From a checkpoint of a small class-conditioned image diffusion model.
Model: 5.51M parameters, 64-pixel images, norm groupnorm, activation relu.
Training: soap at rate 0.002, batches of 256.
Data: trained on drawings of small networks of dots and links, 195000 training examples, 6.3 epochs.
Rows from block 2 of a small class-conditioned image diffusion model, named by matrix and row number. Rows with one number belong to one channel. Each number is 128 + 32 x the weight over its row's rms, rounded and kept within 0 to 255. All counts start at 0. Numbers have three digits each.
After each channel's rows are labels from the 100 images, of 14848 (inputs lightly noised), where the channel reaches its highest value: "responds to" is what is common among them; "peak on" is the class under the peak. Only what is clearly more common there than usual is listed. The data: drawings of small networks of dots and links.
# convs0: first 3x3 conv (model.enc.1.0.convs.0.weight, 96x96x3x3, each kernel summed), inputs 0-95
# convs1: second 3x3 conv (model.enc.1.0.convs.1.weight, 96x96x3x3, transposed, each kernel summed), outputs 0-95

convs0.18:146168127108124168072136144125113139069125122127160040172144091115117110137118128108093112105163152121189178099137110102107130114121136122097165102140115101137154161161151110113174153136176136123088136000229137102134145134106091123128142116117144095118171092143172148123046117117110097132
convs1.18:136122041120145078094097076093114130144116187112130148166187114080100145147107116145195151131100133105080118123141158130109145058115187137123152095074125126087110101172114137134113081106117098143075123059164125085112075081095091130143103111120099180129151057145121118140139151135134107068
responds to: blue dots
peak on: dot

convs0.82:103117108064100066156058077138113122122039120112137140149154098105178065111128087102119148125117120109111126081144122112128118122038125085150170178119116133163114061151054118151149139087129102100147163125169106110137161147095118100122105109143173190169104100181096099116156144111102124123
convs1.82:110130117120137109131102104121083097115159138157114161094103133117057228122146117147132138117131127092091135130135140166121122139251134170125103177172090166160083159124140131104145126165185107173101094139171117122172163130159070152158090127167054126119147110171112115141159122163172148161
responds to: white dots
peak on: dot

convs0.39:147103099127112103097155114073149153056121071094068101162133156170150128151173074133082119142090112102101148097132097107116075183123130149126095097111157163113182142121133128166099182125181107138131063166121131117145088111132098142162144098094163218111142115131084076155099181126091174128
convs1.39:189141162164112158152163178162132111090107101150133148138101112080162156126132175133117138087172075156113076122110086171164105062142142104117174175090140107132143089140147109155140102161140118100110176132174115060158077126100108101100094085154120048117122061150134086106131105101077098169
responds to: yellow dots
peak on: dot

convs0.31:083139074077098139087084207118113105126071132088052106140182091144097079111176123079103131094095132140097102145135145146148132136110195140128164154133139144165110096133106123091130122186105115119139130198130147125080105154145089111087111132155125166177131152100153126129121167031139170131
convs1.31:113107148109146093179145122159118120135118072109146115118075137104255155123136127155125141137173130101149128165162142107108135128116118138133157118089165136033120112111113098117124116130102128127104129131125120115154036067126118142146112139147116170106143152103124144141063109016137107117
responds to: purple dots; complete; blue dots
peak on: dot

convs0.14:118146157132098085090081137151162144124124060113085093187139086124060079157128144055081143134130083137105103169127114127103105160130139102121131175158084102166130120109182078092109116141099093174125104133126109071119122145087090167075123153083133131155100181143178177144205168132131119134
convs1.14:082149106108136157126108111149108082075163129175168115129085142077098186166123152129123149122120185117130153111130078173121087150172142133089102126085132143129152180150133177171153112069067154099100143136133170097107182131103153122128057168173062175155144156093064104117143086126148101156
responds to: purple dots; blue dots
peak on: dot

convs0.58:165174165132149146255135156146198151147163172175109035134033108139131169123115118110121100125115166092130125121107108123113137115121122117131147182095125103154095139082137135105082088127136113131085084108133120107087158148141180155120151109141083095106179126126169145144150140115101150155
convs1.58:113122116118181126197087114140095103091110069125120182104120178124112176141145140132131133125130129110140138122109134135143115140146135123128103138129136174128127136153128154155129147132135126060123137119117146045147162124119000131117088117136123140134122118135122132130109116129153131143
responds to: black dots; five dots
peak on: dot

convs0.61:099108097152083114098101095155080117110092078116139184169136132144099118129161108142115117177116196170092087186145146108097071119109084099120143151154127110097115066125082122189139117130122073208111148061101160152140072149061088153113087156096140098140121153143110152136146176111141140097
convs1.61:150102130099093141036146129117082168142060093181087045146134096159118150076129132148112126113075099160120082095125130118162133110131085110106135106111137083134143130148103170118113122114079077192168102139136100135123152106126163117091173045144127118092112075108141145122070082116095101089
responds to: green dots
peak on: dot

convs0.33:120072149067140104084146124099133126140137139099133029169120122126138138092135070117104160127108149137092182091136173097119072141090135081097165120140135096113128139090158097112098085132031193133153163190173149115131131178165102127124165101106086146108161134128167155105147134126169183108
convs1.33:146121116123163131238113114180103127098082087115134203075170158101099156135138132173116135121124115094151108106076114167145121151134156137118084140124076153106127129146130126131139139112156090041107099125124180041157168110114088144096051146177130116097145083083096139145130145155137134141
responds to: red dots
peak on: dot

convs0.34:113162167167141055141106094127117091122156054131146178151128149128111153069138155140146111126162077170131120170138156139131091088152091160110136149145138149067130146145160145138123082213095086089108131175128124147092132115155055129106115099155161111176103127184117154176060162078128139087
convs1.34:137128137099153189110104162125092078125093181157077075125117182122159148105073094047174141104117098077123150137083088134139122182142136091110121071112144110110102137139120173114141175091150139130138096123114172104158084113130164110118087108082100119093163080149122112098052155061166103112
responds to: red dots
peak on: dot

convs0.87:148096116150081094148159107150098126097176006100096132116063115108140090107117078177096112149128164140117139177138160101099087156145171103123078170143076110138147089119172088148152162150155115124118141160134154108134141148081121103118138118112163173114071106164076135092205150168112130140
convs1.87:105166146136097166055130171115229179168139221130184111126096040156115132146127149079097110155130147184135135108110133126137125150124129138127127072134159114119145123103109141134111095049134142215135149122118104159147114094193153154134137151122115118152161178164127122119135166130104141131
responds to: white dots
peak on: dot

convs0.22:135129067143082157056094126065145091112095050087115103128202133113204123158121063096110141136072135113127086156173100127145058122146126173140050180164120152164091108163110131149149110144140093126165146082146092144116120116151134120078117139150138147173139122118163131170129115126153133123
convs1.22:145178116120106093132142114129182131166179169150183163119088127137081105178100111165117160120194137169179137054145140118085130114119185173163171085092114121100145146106117073130139125081107100110143114093129085132134179159129148119122153075140209159157170179152117138161110184109116084130
responds to: grey dots
peak on: dot

convs0.12:123133148110174108120166134118104029100140095119114104155107143139076125110133114141093096037113128129114139116071070136108145179173127152084155176017142122134137136115137134120144126134094156158144125147139139134102160163175154138129161116099125109161148140123177207168119131064195134146
convs1.12:126142139173111105068180140115191197187092169104126100132161143152150178125164109133078183155152196126157128151150149140137144088093152160105111101140150076094160095149083157151115147115116033068142161139132151121127076121123088111128081126104102119134111150090126093097128121066097156098
responds to: black dots
peak on: dot

convs0.57:059081137128155109188140098135142170115114130108113123161121140109113140102106169135155101186147170089121122141097154142149190156142184128091137177132198113137085093098124142122115115151036112170125112071189108152069120137182112066138081140109108131098142142198127173141138152100119173118
convs1.57:147154129108100112073161185107168134160186167141160103131113054138115071115129151168142144111109131136145179100107094130129090124124068116197134125149086124096156151115091137135083127132078173150152163100104062169122129143125185185086202091141163089112123121073116070104100122151101110124
responds to: yellow dots
peak on: dot

convs0.67:141103209153120119150107153155145100081169101152084058114163102103152172070128203120183125140173158097166158123147181136094130134130143103115129108101145095138086144123108082117103087133065117117109074128087123144075147110171144157182177130127103105129155122084110097198094117120116132185
convs1.67:170113120163107067071073135127121161047119064203105104169127098118135089112154092090107088137125101123082135136149082099167149150096107134131149165138110138142117125117120090109094228138109103121156114162101135128180107118126129109061101128067135108125115155142140076057141121089125088136
responds to: yellow dots
peak on: dot

convs0.38:132064139183106135134102111128105116118173071087105126190211142108075112067163149079117127116166112115061176198147139123081106117131134124167170088151152132106126125139131134135136119124145083121149146190123102129162067115133106173082136103113110191171086131060164158151153123129138159132
convs1.38:151139154013111125082172119147114136152107174139120089094126130181142138161078167171134150177122156088142130141113108154189156118110083098059170086141107134121131132136129151104085164203120179105145132133133130060134181139109072103099110097100159143142153100190118177139104144121133107122
responds to: square dots; purple dots; blue dots
peak on: dot

convs0.88:108132162071086118171124122138141149132038131117126144135128128129134038124109152120079135087139102062109185112126125126125197131034137057131120125113165125156115064111093116147120130112105035115106099171143130066115141121103103120117064117150126146166121148102117147117125157172124122157
convs1.88:163189172179126146167132095133077110124089107164174124136108122180149106075146118131144103123074138142145164172170167070116122152074065113050105121109137161137194133129112152110150087059138097110151137098098103130109111124111148121108125057106087089096108079138137161147204106119129120153
responds to: white dots
peak on: dot

convs0.68:099141173141089112108091162119159057098144081105082079058119124136089083118118155136092103075093217147139120119158100120121128178154126169093130138109113147134122101154128118159158174134084135185195135132171130156157154148151175142100112121030094103135132150122129147143157112081119122074
convs1.68:156123091135096084141071118180091174148084062141149156108140106088100084167156112125129104157123110108146088117113174144114110125086132101127136114166140115143131101131175161082107150127140045172122098106134141063119098115097067058077085204140066108113129105142100097082109112092093115115
responds to: white dots
peak on: dot

convs0.32:121129130113115134101147127066098100120126121096000151134173139154157146111143146133092195085132085130163121078148138132147098089121134071125042124160125102124121129127127082103159130160191124120137129159151105117116133093117090125131131099097113176125132168072067121155097180124120148132
convs1.32:193144171174128161145162164076123097197099100131111123088098120114159144116094196126176099140123083059108176125165118113174124087149094120115123159102098074120128128158092126092144149172096126095160138081076195082142059131123160142163108084129075105095108124121129160122172100112151137115
responds to: blue dots; yellow dots
peak on: dot

convs0.15:176127113124100110074112135139109101101121170109169109123120113108120082139167118119167125121093134090143191158053136133135107157134096131073089141144073124190128083168047126132142148131125084180122155130162192119134127143111139079108067133101088177071142134184144175152158101083133160072
convs1.15:082110105108128160153153160107141112151106052152145147075060096139183106131083138239123078129160100136095150142148130137092157144140160113188144111135189097102143076087157110117143114122127106128083145147120092148170131143163065113170185174142094162181138143090100114148129158113128109149
responds to: orange dots; complete; teal dots
peak on: dot

convs0.3:135122124125138164147208131114181131121153129133094087146164141093130170158093159099175123130179177143148215160163112106147120111127153117103142164115129109200090144087144113097150124117164149082065098140106152127086157156152141147145136122165110042160203163102124112178055109152110141131
convs1.3:156103106097099124130059137150133140136088083166160139068090138104170103116129151113138116149130085123104091078063153123147175125093124103128129100180110150136167106113137148127136130179150099083118141109111126075136111075142001121141051139147061145116116126139071089098142134105079142128
responds to: black dots
peak on: dot

convs0.90:121104133111128136141157126132142163078112135146150126137130102171188132127104099137098129144109138103062139143097132123103051141101136068105165158099153160163115143188139097115170065026105163146121103144060112155131192126122141110109135138124154116161147148103106095135136089247130100087
convs1.90:114087098147124107128123140095091120094152076158173099140147124124087128101137111094143138101122148139134087123080092156102107145104095112125127176094099148221129111134089129158140142109073115140128095181145118101154206111150137128144100105201135095123117157232118108096237120157117134096
responds to: orange dots; yellow dots
peak on: dot

convs0.71:141164144161162151209104152133131150088119207157183117103120111184044118150089100150126117080101077174117057136135112131137039155126060148128122130101112187127132127120167150094157109133185135154128159165079125167110125113129095110127084109129118080123093115153142141132112160146122146086
convs1.71:116111129149113138070131128079164147129139115104132055167135103067204041159143157107111123114122133123149120165152120103090133089139200131131139122117151071147146108133120093123087134111099160151119123174140092185099108157149239138144211101142135120089166142131114094119141139094096085113
responds to: pink dots
peak on: dot

convs0.83:047115112098124114140083072114054040068120093071126129073181130120169102126144141156135100041144118172152156131113088158129128181155179125134144159083150159119135141112135161161141149144116124094166159156156132120095114137150197166165142142122137132111132148123152154152092131067162133151
convs1.83:092081137132167095038112088186046078112097093131127093128156173116133148157123121136152153134112149116152150105095127175144113124192094122093139165127140120119108152188124187138170140122148157198093116095157147137124151131121113148170084106122054110104131137179143121114061103071108086133
responds to: white dots
peak on: dot

convs0.23:144104075122153183116160109102111113125147142120079131080133127062142122146141196114136153171139146122129069054130124112159093151177074113083109104179076110075150117080073144047129136109092155149126102134145144173126138137155121078144126177115121154188138160123178166177174125122163117156
convs1.23:156130157119143127110136168133205141170146085131132113106158131223096133098150157105089121124083123124115173042131116119172103142090157128172109111161120119140152090142148151137106139208193137171120172102100132116230149108154143149143111115121160078078135127099133176135097173143140161118
responds to: blue dots; purple dots
peak on: dot